config = dict(
    input='mfcc',
    spec_augment=False,
    vocab_size=51,
    encoder_norm_position='pre',
    encoder_parallel_block=False,
    encoder_inner_norm=False,
    encoder_shared_expert=False,
    text_encoder_causal=False,
    text_encoder_activation='gelu',
    text_encoder_moe='top_k',
    text_encoder_expert_mlp_ratio=0.5,
    text_encoder_experts_per_token=2,
    beta2=0.99,
    eps=1e-08,
    epochs=53.1,
)
Rows from block 3 of the audio encoder of a small contrastive audio-text model, named by matrix and row number. Rows with one number within an expert belong to one neuron, the router's apart. Each number is 128 + 32 x the weight over its row's rms, rounded and kept within 0 to 255. All counts start at 0. Numbers have three digits each.
After each expert's rows are labels from the 100 clips, of 14848, where the router gives the expert most weight on average: "top examples" is what is common among them. Only what is clearly more common there than usual is listed. The data: simulated sounds of rotating machines with and without faults.
# router: router (encoder.blocks.3.mlp.router.weight, 8x128, trained with AdamW), inputs 0-127
# up: expert up (encoder.blocks.3.mlp.up, 8x256x128), inputs 0-127
# down: expert down (encoder.blocks.3.mlp.down, 8x128x256, transposed), outputs 0-127

# expert 0
router.0:146164132113140107111160128127190153120129173116090134094153145082096105147158108164142142121132085186122157073163102108128121172171059190150144137109098129112171127138127085095167074102121137140205126086114116069106119119100144190084138111161062157108106102129134136119114104102161100142071204158106160134186095123126069150158161168110064081087069139149119158106066103151125138140124
up.0:106092132089122115132093134134134192092116092087128153074139105088094172140104097168105080159101137138095104141100149137097144061122156142095125159131186165100087130132152145122138163087156132130140100097146108086135085144107174097118104109056176135129068044128126087092124106150106132078063161120124081130148201121151157132191094116091177149154051102156114112112105171091092085143105
down.0:175059119126108180187130147057096096109178111174123144118114170125149114092131164163131103154147144065147147155101127120121113117093101054081091143157145128121161089082168165118158090164089172157183151152183109137138123087116152063127195144111077080138143143143134119131149204133101150129130110127086187102040072129131110144080147149118128132140149125105123130146108139133180081147111
up.1:126089100109155052174101093145140148148105154080081170114124093131130120132130099094096113070085135078118150134098115110116091107141113132133153144164154088191123178120092113133138140110182159152126191160105133174105099130132089088113130056087127094093124209180109185123187124097082109091121094128155103141125153120105145174118073135195176120129125102072082048098142121133130124149089
down.1:118166120112104145146138151073144124101115105148109030071079083114147104175218166108182152139114096124110109079168084131154161072156039162089135156070088172084138126171112080146152098135137124124161117171100191106112140137140184137103161100136149145093160091115109121114142141133107117171125178104112177118173151133111093152112131077140145108081095160102139173143116118108141089147107
up.2:113115126109091084091144143071125131136107092093116038171101120064148128088126093081131110086138122149126126141173107112119109053145112109143134129172071175143102110142140126147137130099101062132092051140118108194078088129115117124118128093077094169081171102194120117157171215182068086113156089133081127126096171095083125088130111132127102140120115160117157106120125091117124137117093
down.2:149126152092172139130124152135113157023120116171116126076158102160139126132135126154079138156109128134100080125127147160094100104071073176136105115162151154077107127195129114126110162096120147075067137116104185122100178098171114139169084128170175130175204140097143155065126087054110164111133134156159120102133122106116097149071179173089104132139068097082123152123148152127096109148130
up.3:142089087110159151162127145078167127146102169117151132115119130152151155149119154129180149185131176168128077142104123158160172192177142106142130171092184154088137138169076180182109079135103111091088125113133122085129103123168152183155131200134173105170101117086135069091131136058138136164088131149108105155116141139167147086147093100179145038183095136109141113113097154141121088115099
down.3:157114121161196190160160146139144108111115104183098184120142081049061105146102157143158114153130147092172171099148146120101116129147123173105180152190156121063155123126131096088159109137084127143153163111171124124143127124044109130090143123064125130136141127136091148116145191114093197059138129046114132161108085145130099095105115103100123162151163097153136131111123119111205151144138
up.4:088078119108057179067165086149119114127137152101142142165153113145175112145135120131074105132152104149149129174166144080123131153149174078125181174151139143148077119165050168160104156156171096116135154075167114124171142132169127157168114118093163110164115136102111099133166172139107119109159109103115147161116205156160204165078058111165087080147118105120137145112189127124077137113101
down.4:136128168145153150173113107121197130139071166208110113077101093096123102160157118153159161140123065109095141069118092127144140111110101188153075101134089144118145115155136113162155076115123098126181166125093136094079133088074127186132118095081124194111138116120098111129107111145137174083097160075150138104156110100090062162127112161156090157142088105147214132179125096175138138167128
top examples: muffled (low-pass); state: normal; text has "fault"; machine: fan

# expert 3
router.3:106126104148068067085171132144164177169071155101110193100152096095164143120157180101179116115118125139140094108142110130087135135128136132128137111123234148140151103133129164096148141176181144188181069124182099109141115123148174109124130083177189113127133157114105093140122134148176134083118187188109105145135088111178181133127113142089084151086119138098059093124129126113088124143161
up.0:195118186118119155169113105127148102148132147147125073137145135128163147105124102133160095203118149144154107068134106150109140086055165117151206088122109154071127155131105172087124124148139101109062126101199135147127073100166154144116153145205048163133144130153089125089107106099125117078121104168051131096054139153122120151078155087142123152086126097120088134116089120124124107116109
down.0:109115114053149123144144115187128160089165049066141155055096115160151143157089115101139101048115154167125097136138125123145141140078117047104171180111192110162114171151124051161141135119073138107151081146147096075129163131102118115148123102137143127128124081116174153106117117120133163164092161138197127125111083115123130176139176119085127145124139115096070090160117116090114187121112
up.1:095108129140166127127092175117122217166077121144079126152126167123104065109094160104122109169129151151136134087155162097137100112188107168154115090133141159101107129169180095158148224101114156145147177109109183126103146133133087192140138117093099072153089113178073123145118116155141142129111145148152159067138142180114113141173131147056128107154136100128153144154136090077129088166049
down.1:057120129099132080154184135157176111116082101154134134129122140136123160146168078137129167190118111102129103079130096120067157108139147161144128132148171160108103128175086148187141119145109176161112141151077121128113122081199187147128178101120168090088142179131148160160139100116112142090205163118103089097165105103112192135148150113208154106085088153139126174164069177169130128116123
up.2:182096114112043159130087076179130146153160072198078130109165137159118108141135117118161134130116100125073092084121095075184140138117096104073214092136085121109113125098126098129086108170161165132077103175108106134129118203092097133104129098190120102146141130179145144092155116087107159148118173135083131181151123106140105075110125093123083160073094116101113112099108127138121128120182
down.2:085144113073083131136167160104119110135102139122147152096086127060164132092170135136098147164154224145158108158125132155167168166061091080154077127128069126134107109118144103099167101112122147082107155095070142095103106084156129137180086153140082144166147120101119161129125123097103111161105142162108093057098120109076106195151107131082104090212137165115117134120129070098146091137106
up.3:168172088119097100141157090145114154119094130065150127081175189181162111115072132123149090130137186178135131120096130149143132185121202100096122133133115110106144105053181126135087135108129162069170125121118072127131141119122119184198124074106122109203102119088142140066123141144154119131078126103162113167168137134104081116115150152116109151155108159123127213103091108125151130062091
down.3:125135101100067176076085061200118125115142168182110115122147079085146160116113128093125189163142118127131111130136067144151122119125070162086135124109088148152096157110169090111106126184141167186068106124108165113169105073189165141089104160137150117102124159174133122195096080122113112111110082110103082087126107143156093117077125088137126131124199134120138075139122107111179097132180
up.4:133126148143112160150168137156118138127153110083103178146137114125169136112120075139153118111161105106126158162160056102127044129143099156158073099116145092082148242116159149099103156116111170132101135097156086140087141163096151156104125123155160168175145171108170113103088110136146121156067142154099131076112147074110100106204194147111094148138076205110126153134150133170104170100119
down.4:095077123127146096132111142135151129114117139144118089108116138118123149144143116134087126102073105155175106117182149147075110164082122124185158152111102170125134077125107117103128090141174198137072144153147118144170126139086156087087100106112193095063067115173078080091125044160140132132146190126144083142142098151150129202073118145173136137125120144131075141179091122086099208120103
top examples: speed change: steady; state: normal; text has "fault"; quiet level

# expert 2
router.2:171110148110116140125160222136130120137062159136126143153140111107154150149100125165119096123118137109108194184100172144142168066134157151114130133150096116157111161201113143119084102140097120088135145125070148104064079153129147111092133128110105147078135171124106198159127146086127134184166059099148128086143118073186153062104111079126164109117142182108184145162089114113155068149142
up.0:165156173108154186095120112159079186069066130078125119143111119187151090131049077143132066091153166123146155125096103082107115088146119137149120127129150145090103085158115160148114153085147117102129137135115123141097078114148159092093116107130152115064128117178189112158176108108128073157116131091090087164075152155100185128108164094187130096095083104114117095117155124106092160100065
down.0:111143137095080131126139126165179120120157084118095114112128133143121147149105160131091125134108083136103219099139122133143126092159143109110140192137203109130200135071127192125106156138070078197153090124144043151140088092146104069072146136141120091116094115104084110113114121171140099150149161118108117171148119201088062156200125132099109124075126103162137137134158116147123074100135
up.1:118153057151111065103077137072158111113138138167177134070115140067119169096100146108111243149161133115110111151097132150106161156143124173125113101103095125104159163175090176108152113101112129186158168124110135106124120065163133112097100147183135106148142045092154122131140164145145183115105127142131160130110106110071143151224124064120134113129126113106100101149093082148129105112115
down.1:160086128115102128162142139165104129181089137090105167118090078128091119127132138097137144128125143187120075200143101088143079094146114125106162120056070091154062095197138098170035165113104137119157109125138110097112128169114187165132125143178141147140166129174154131146113121099163142112170158139139134205142133146188103168075143171076135131118134172101128142095136177080145158099143
up.2:167188108169119127138095142095080128091109099177148114134134127157200092112103132114107139097141059134128114200126174149146170164096099131123121086146153139126069098104101131104149196108195043137146149146067111201133141079113106107099107173159110136077148164134138168138141125141141177127100141116206076122177159140125141168132119100137129130117077177145177136111163135141170136122068
down.2:136142086116112152144139110156142097137144127073186110131100140148109170121162133120156089178102176165123115087143158092128154124127172082098167120092075153145093154158202114174110130114108168118140115147140133159182143160114072136136079092127147114185082105159096209176140124088198164147121116151038069132098080170145124138192155149135114132136126154104054168156111121162097122099116
up.3:107143169093147145125129149123134077103135158183116085165147134192158125219123104144136103142081143135092124110100070105155045155137136085135103165121111129096118176077124130152112139085143138115156142127144100210117092182098137136146169136132106139115090168111059120120150106110095133078154118104201105108141152148127142157150154107061084103124087087056140150120164197140123146078074
down.3:103122098132146152154116115176126108167109083142136104111063207106132127099101126142141112097148140127070138121144181143083142146177200121060113146219081114133139135109163132119152098134054193119116170095102134115143121087176167121105091119071166116192128120101130119215123102104170143101071152156112130113138090136134121158116150068167155155210130151137149107135139080129125131121104
up.4:092166176056143092072097188153119130117145163129081108148178169048132138116168137136113119116122139116196119104150056147131131102146111125130121149184123130164082179121127122195158158077180137058110136140178128153121100139157085099095169169171117168121095136135152091131106110097071126096157157110126139133129164086098105102132115120104104118076118107116171060201101124122079161109129
down.4:161102175077125108151124109159167078120134123156143109097170181124093166082086141166159128150139139154107151041088132157119117158122107105078132117126153137116095092126152108056107087180096133136169113176184132165068146135143133134173150121101146150120096117097171079176137102133155123103112169178127195141127192142105109128110229113101103130164105133132143086100119127073195152110176
top examples: electric motor; speed change: steady; text has "muffled"

# expert 1
router.1:093140129154093045113153142146145173153077163104126157085124097122137157159151162105186130102148097172153103107121108112085139122145136116159126101126209182127173113155132138080146138179206135185171067119194095108156112117132207106120160090147176132116117159109102103109094095170149133065120165170098116153145118097170159145164119159099093124099122150099078095150108124055128116142156
up.5:076134097110170147165131163101152129090160132060137151134161105146103120120080175156167138150118142102134117076149113154093146139104119096150216184121129085095126189109119143118112145168133095186151148153079082113101100155167158143100075132121129140117099167152122076093173122093124084080134072116124096130078100147128104164154083065136068202191144113176175149111120132109069122111127
down.5:125122144123125163124099079138119124120162145139091154144144091104127096148105082113177127137192172172135135084079144094102070103096147122118059119180114161144205120179120086126115145124116129082149113132105146117097165068106098143099135166167163075157103094089108198145079116145145108083168122169171164164142195097118153073117166130141159076137125141079106151120185143054123158163162
up.6:088146087193114096111136159170142089110216123091161134077114161167060105107096120086146041112109068095110119162112159133105165067143140147121086106156136084168123164151123106155142185151106118095103055120146170172154168090058139123113159151090130201099077145128119136147134117110134137142051099082103119137148106113112116146095170150161126102120126139118143140140111120120131108065107
down.6:154148116034115176118087074063117118164107113168130117183133142134158133105157116170137105125150154107121121156094111157161106160086137117145165152071114140062046157117086161162108105094119105117118150215131069087110133174176120120151123131124082143167146113158156119144154105124166091093156103130126122038126141127182123146127108172077188139109129076175115106138157154172100137138155
up.7:099135149129096089146132156117143164119102130105091126151061112142139108128125167152191105203099174121101093156123127183113093070143124117154194067104155143124126113157081113128107079151089109164081131133101127118045135080143125091123090150086152146112125137147187141075153059161087120116155071102158115138125122180088131132079109145170141160143175142091173126119203177104080161139105
down.7:158114159107135174075129135134080091147121073120179158126186096117155091086085122106115094117169114069182126127146127243113158121145151128152095128125109120170113151095115151122120143165167069099123158113061130131095098159151127138147194182149091132144128131141106106131036114112135111157105146178122206155174149089113121110191172129093126075139142083106093145162110095138108112122121
up.8:181087166152142098162106102113148143047145083205108145123100185225148136142099187087143133132219135181134166045150127102094147168095128107097124126120195167143120154127107084104092115131116133138103184126105113133119147127139124132122156173150147139139155134102136119128054097098092106112055166139109144084135170101112106123171127098104140089095093098086122105136155122139142146162153
down.8:115147118154100122142168141181138160147113120100147148171130109107133090127175148182104063102091117093111105159142136083063079146194116136138123183093113115124104166123147175178099181134137138159139080078125135101087152138198178168124088150172130126141107115162164168134159153110137153109082179140165107080115098174100080145149090095146117119140101194178127154057180083075098145113128
up.9:146075124157228089127108158115066092172124096124196102085183193124085070122080091123141131128170028155146133114119141146110112137119152123206110156131066162177164152102104131105105173122155083115134132101121168143144108148087100155114178120102126127138145131102179154111095121143142146115105140128130129113158112141080136107099130082155155171080152166190140151135103137110138141124201
down.9:145161075097028120124099120120121151125157141149079132136040094134119158124132135111163141097112144162101101139146112176098099118154110077156148100084159137063122091155111185179116099152132127096190113213113079139111109147197110116089143112135168117131118135170155131153187132141154168067123077113091112104113106154171139135132061193071124149125165089145097145119111136131132070120118
top examples: bearing knock; piston engine

# expert 6
router.6:106108134122109181135115063130085077130167079158173118164111151185091122134147127128099178162138100082087115131132104100144100172097118153126139118138071090132096126087108114178167115091075090129099133117117162178196194137106087096168167145059086165118159074124117089149119122181127145126087123083150157150111150160047163155127103146162194156163168079134144119110152163155133148100125
up.5:104166074095171134139115064107121144153119124171129136156156134061173123114091138164084143139133154148200115099158141104120123108164084113159129148146138166142193147136123111182145148118141134094194069116154118109054076080171150099093147156219120094078109174098138095068130153142080152123159168126125112159086136098169124159137185156136153106130125104105120151110143117181080158190142
down.5:135105174155133108148118128140124242158125100144091089143134178163131030114167137132091121120104134122177190067114080136109180107127104103175111139095150155086168145141114122128117155139143094154119117137104093148097078131139135151196084174131125132089140149136116123134174126170151162101080133128106142114109105123084152150097091138178158164153158109084161020084130122161146124156076
up.6:166158117152104153133146090116132188144146131114137083127140081173130161132215123098116106172140115154105041053136109144147191100112151156111217130137109145140182174097158144152136130146158126129062171130143138117088131129072120126077109082164149121112117148102095188061157110102119095121132141167115150185146109079094180116175120134130132146124110108147160088124107096174157179095077
down.6:086087128079135105169105169184174131087101084097142176117099170124145137107083134177149131122122104107151139165082134063103145152126088090094081105155095116145106088103122117090137167130102139174157050138168166103115113104181219134144090150093154121162081128183101079179118123133156185133120094144131118101192149138136109156129141128114176109091154126139097171075193123147161085130128
up.7:103116158053134168099137158169190136128152093135135111107093161196146093140125137093118165141164086125178165126130170067103131108131152158122140148118191141202146065160141131104123137111097119121133113087138165147135135051190199129139163131127101059104133170130085145099121190165077114099147111138122120144074129090183119090127126080107162135124115161121121191081144152124108139192096
down.7:167145158134113126112139189104053158135106138145132122089112187076085106104174086139187108123138130095136059092171121198112151107081161175125118089098111116121170121157076161148116139111101147125120169142132096068139118178109143150162126149142155146140174065083135123133121023124109113080114143110169122157165107204068132122137137159149139117177144127140131058167148150154156127094126
up.8:105102128195126115167096187181123164107083092138110138102088140148132050127100084082087078128093093108108050083113160189167124155099141178156118081144084130166176113177121155141137103104156099146092147122052098125159141118106146123169152167111150132122165145135150150127173108141128132083075085144127094180125136097107109096137133127135165152209100049109105129133114123170102115152096
down.8:109120137082108117173149127131155136120137149151120138111154063130123179129155161141137175152121133099147138104092087143069053139127141140137169182066128169090156076076147114147136134145087114090203051071196116082160189181118121110144118118079123112139143054096127086142136145125115075138138107132095131154124077144135137217134121140116133056164157082133125135139104140101166113116175
up.9:147178094134159135134073081112110114094117146137138081135129142157109132089114116087085116168127135156077077086212143163144144203119157153128112097065139094170124109127076117118114132129151091111051147158119151213143099160128135138111120086080138109134114090164104141111108113078180086120154034111157162155131114156115164153167109143132088181153158175181182149121127132115085124086126
down.9:128085137162103142086114172159117120165156099135151142136161112132167128148152167102167067089130171170172153182068132152133186129118151087131121178111076163100129111110082076111147130181076144166185115179157097125085150079128143094115106133096096116118134117167155145159095194131135067124117151123167155116154120086098056123131104110075104091172101126234153138122111107133169155129101
top examples: state: faulty; rattle; turbine; thin (high-pass)

# expert 7
router.7:118133084167067051118168126118155174176101157119130148109147090099188134108176181092175121101118117151142110098145094126117126124118114154153124128116250148121189097134115162116126113163205152211167075136176074144111080113138174122122160131144174107141110145109148108111112113151153108106138175167110124123107108122176134114130135143052082122115105152072076125095145110098117136154152
up.0:255120134144092171156106175103136157110161122170138093139121144143146101079142105192146134119100163116140070069130154129120154137121162160114135084129102155096106116099093140100107097087157110172104120127140078142129074126125128136090160141115121067151125121069113151172106127161125124163087132071156174132163107170072212103133137155106061111144109097095180096125131116116122115146070
down.0:052130061147172151084182068125075131203125131128102104183131114139122147131095146065142135137148096170143125144159092175148151097146106090112135159118124103130128127094129072136151112135153150146152099086041123122135162102101119162132080114111116171132104136212153105116123142130204161101130118142172093147125178162172105172148085123127186092115173171095125127124160164163147189139167
up.1:135113154133099134053198066082144127155190124148106108124115151159153135119185132128147098157132154188166215127084149137175124133093125130082134152138126093140162118057120167101085028110110149136152182150135132139162088098173148163148122187134151077166139081146155172116138145124147101121162170151108099152137106133097147143131101094129113171179162156100118146074118150182109163148090
down.1:215128116138194145131089148156098141138083105140174090103133105080153150124143093147047157115137181089077111113127119178168195140131131160096122110131140093102100163222091110135085186118120046170097120137130118109098167155133088089107134132121134154064116143107120128179118121086129139100130123124138079094090156142168140134153140125100083100142142113143191133164162068075108098116118
up.2:140155106134104131110120130068154127084188127163156164097133094179165059088155102091063136082145184108123148073083152136114141137096112141066150133097152107101184103170142126185108151124106137177154156151091131155107140147105073121076109122102083193118119110105129132127073115085099063103168171123108131125097159136120075135112155186181088124132131136096125171054111116096093140130072
down.2:104070136122158163117107110143124071135127079090125065188115176096124117102177121169180158106148117070201134153172114173102150134178143084085128169103159159105191140050082116151158137119132156102099110152146133170119132086065149153106146114133096096099107136125148084126128108124064203109171161110127063114154090177101147181149140088105102123108153114101105134103150116126124171151163
up.3:130124159147138163138178141117133149090161164165130153081087118134163088088092119162106150151110177143037075094121085075103143128102139101063131148095120168094143126196094126194104130110087126135134106115107116107143125173123107148125087140062082121093124172103126137131076169097130100141164127091144170128081117113130165085106132113097120073118072096092101117034103129107091186129071
down.3:110107073123099155074120143128105086142130078113120124171119160122078135165127141032133123082183130134207115147168131168140111131120121082127121129107176139122198086049100064158087106115128173132095139101160164190109127134078111158138148102219145119175114148176141135124147125106135155113085144124133104205118115142139116136156147113137125087097124169108098139083174152124189129165162
up.4:147107141115081105235113133126156081233136106141127102153105111117155089158050096083147179100107149166156137178164179151210156102102167144108129187150116165145112108087125115142113131172086134139147186109083122137110113130122105131082155168106169118196111127118119205122161146066125117114108091158163152122142093131116101114096095112115125141100143164121155160105138109149088123095134
down.4:094115168149188162125187120095082086051144105117132161100160112123088123153120114160062109174083109103111097113130162142135128162078128140159140104107202107162072112154163145119188147120127135156096134187098106143158168091116150102149135087146114113109163127092125118141093137154150193135177159113066165094116148079186148071132154113060115146156121098122144118149195165123156157163072
top examples: speed change: steady; turbine; thin (high-pass)

# expert 5
router.5:134107127119115116108076111139107142169117168152137128168125136187174129109100144130139086086114196112172116094117143111166079138136124097119096184149183143132094134099115168100082168117119155136137054151134078141120093135185131150168107145186182056124110183092132119164140161081139069074137123168151113074101088083158119123103203058126117073111133127154082098129166138115111182105151
up.5:114140146126196128064133163102123120152123134083145181093117181128109151149164102158125149154139137122118199146145112144104149146143120159141134115132117181122111160121151108132147147142164117136115195248125124085125122139176132128101195106120163168159088140180149136169147120148087164209104105148123138173156131163134131173182101110123123126149164167023123153119078157152069174136162
down.5:130101142164098163165057093121157111132162144152123151147136166168117122123034151103128200096154094094140126193109120087124140104161157101090092139137123094113044089142138145154184168145115120092102108088098087163120159185167099167165098157121133126124166160159142155140083127091164117110086132128154062170096107117110109145112144090094123078142116119135162134127139113138143149019071
up.6:092104073192111134136103178171138101134177100124167092146076153117132117107116083098083089150116111144119131100177105138179144162097126160162112148068172194123090150098173114133164128133192131144135122192149167132119088176101126175083090156141145084174144096157122141102124127131107139155173175144135156118089109169169122079178132113119118094102116196092057126118071135099111154068094
down.6:176101133116116110169163149088184149150078050073099153147131177205143144144128132107130117171178094164126098110109138132102121180124165105094123107164194096108129085129117163167132099143129144120082079076170114152134170190164142156146129136139106121155133156118145089116101096083127101159055141108129129069046140083171100182111135124112116130163154094179118114132173084106083088117138
up.7:098118178139129135128170147050116144097103180126169172147168133051112169123119103149100177132111030085108152179120084155136151092140151087111127110203109112124107126121130096103091119175138119176094153138131133155135118091179096063117153122121129113145145191149105175187116127123096164098161082093080127151136137107074182183148142137117168156119144141136141157117136154152150113079202
down.7:122144114124167121058088134110138115123150155148083061096098118126121108124100143101086147124125187158125117146096175122100155143146145102127158192098131173126108101107163165048196145084097132113133116154070126159149114131139113163143174078098097142040141147153107086185133114094181143092159101103131117173131119142147150147126097065111036107169194099086184134097148119114102148105119
up.8:118108113122112110142168132121082106175137112145120150101135122131165117138155156157118109170138142129160113172153155161136096080116086081145170097137096124091146112141158113106113131132113142146123128153179149087117074159188137067076110124139157192168093121126149114078166116214151168210152176166138094203189133169193186138090130185145148111137138161137145153112161210151128094168107
down.8:120127153176064143134130169125127085147127133137145115233140149175123152134146161123163131109083191119081159104171083135154153113115161080061125087157147084122123152153089139092158126186130105114104192078109140132132120151091142098116130152156115091105166140077115090146113176120146092084142090150132085171105137104075135087147173066139172166130116199072154130136184083128118130108084
up.9:130094099154159168141169184134113149110123102100186175098155111097118107107165107143138191092115136125165152135152148134086105133158159138155179131126104121058141095146184132144162179166203126142092176141150099074129098106141174086147147134135110185162123199097112148149156179162128142164109168138154095171176148191169081161165063155132156162151128162118141165097179126163107160171131
down.9:137132137130095133099130117178150126173148132100145141142071095129130131103073166083101136088116118056130133137088107144111109144114154090080091138145122110101068174126098097084096133155067116156089108089117140155182096211161108150160097160151163097172140149106150133092074175068160070086111135171177103198126088139126179086169090064102144145186088127120150128134107137103168124135106
top examples: air leak; piston engine

# expert 4
router.4:107140110156082055068160148112145158160115161141120186083139079075152166134151182099170104102122105125143076112136116112111142141134161107140131113144228141100147109115123163091131125167189143206168071135198083099124101131153184105133150079166190127130121156096106092125119101155161125086139177195133093145137110099168147128136128142115097138095127132091053085132136103114103118126158
up.5:117107069172135140128139104116120123103147132144167100123099137143144093105113155142094115089151114064139088135150220189168110130112181139078104125144078103131154117170113153143090131124146179090117126123137161139164149139083108113137128128138051096155103188095072124125148074132141119153119196127160150152089142192113126174201130192108120106121166113169105128056146133049128102073090
down.5:071105167101085147144079148121132108179166164155126172194182140124059117058082167050102137108129106205101143131118106123098193199090107181119134046079134121138100114129152136090101109109131116189114128125133105116130076123151150161096173134070149161088109164123141142148104095104109156129144110146148139140106174102103122109106174126093130092161108110119165093111158190128113147115142
up.6:120135103186184079119140128133098100102202134118130061096092113153124233146100141120143124084097119112098160089080204147106114069142213145215091158114111128120081147113134117108114171145089062130105175103134109088131154131110134137087129099152084138151166094094148081114148148101141154095129162116136136159121105162138137132113125114098117087148147120213158137179146125113121167113141
down.6:068111127162119129165109095167121124161090112101143165160118139143115124126148170147144171144124137196170100183165052102136104164130065096089131109105126123112091113112104149166160086125146126120096094133154110082175149120216061171123165134097202174165073119133123139161137129153129104125096059102144125083214129085135129103137149118139069126122108168108155129072157170124151099152085
up.7:138148146123148153145087185159089112105162128197169133123131174116201143156122185151115107156144148122197096183137106191077090106152146113106148117174105098108166132169094124107136119073167130141183216167103116104150138140124126092139153132072110149105088128123149078087071091171125143171119143149135152201147160177073089160170155154136121103161091089129116177139133103126159123114102
down.7:086112159147181157056156096110164126172150120107120087108134101169090094130100139085132139107146092168132176106107164175200195204111111136166061160113139087151152126133134111156157147095161154102081082090083138167113105177091135122096161165117101123099132159181100183168157107076151126111104092111141132157145182057138124140163126157091135095122111163100096113160111154077148105134167
up.8:095134089120149120106119110065102089146132108120156150139036169178124128155148062127084094076139147162219147182058142136060105124066150105112113154118128121139158123109131155117149181147086103116091099083149107117133047137164122111121142161137108136127110113087164123126127079130136098108116109190138086175172134084071090078113069136112147078124138149195114160123115130138127107110143
down.8:073106150119108143137132120133123133122156056120106096151205163143162120120137119145216120132156091110138103112157173101176112149159090127085179133137155109170116151153125081125121190182138152178101134152145143066092175152103115108098157134139143105078141102129153148185148104102132109073093108126124200032166159094192152155160130134108139182120091126114134131162118122107132148049087
up.9:125145089112067108131126098095176109169108092108151084105080197171110119123155089125098164123197132122156074162167085126144138116150134079151135066093130139173099154111124138121160096129068126133148106154192170094095138088121174128188099140095093121156151124150102104122132152124136071173120107106154162135100149127087066092142084164113169094124082168110106078126104178090155098090052
down.9:093084123140188143094131086144085077119194174143129120171138081099109119108096117094100071089098099122101158115092175163125118083127124153162201136055095113125135201202193140074147146092172144111199118141101124144139172118130101107086160101147110146113122159097125156166109115120158135112137155167148134139116105170146116167148149146086100158145088077163111137120151108158058144075147
top examples: speed change: steady; turbine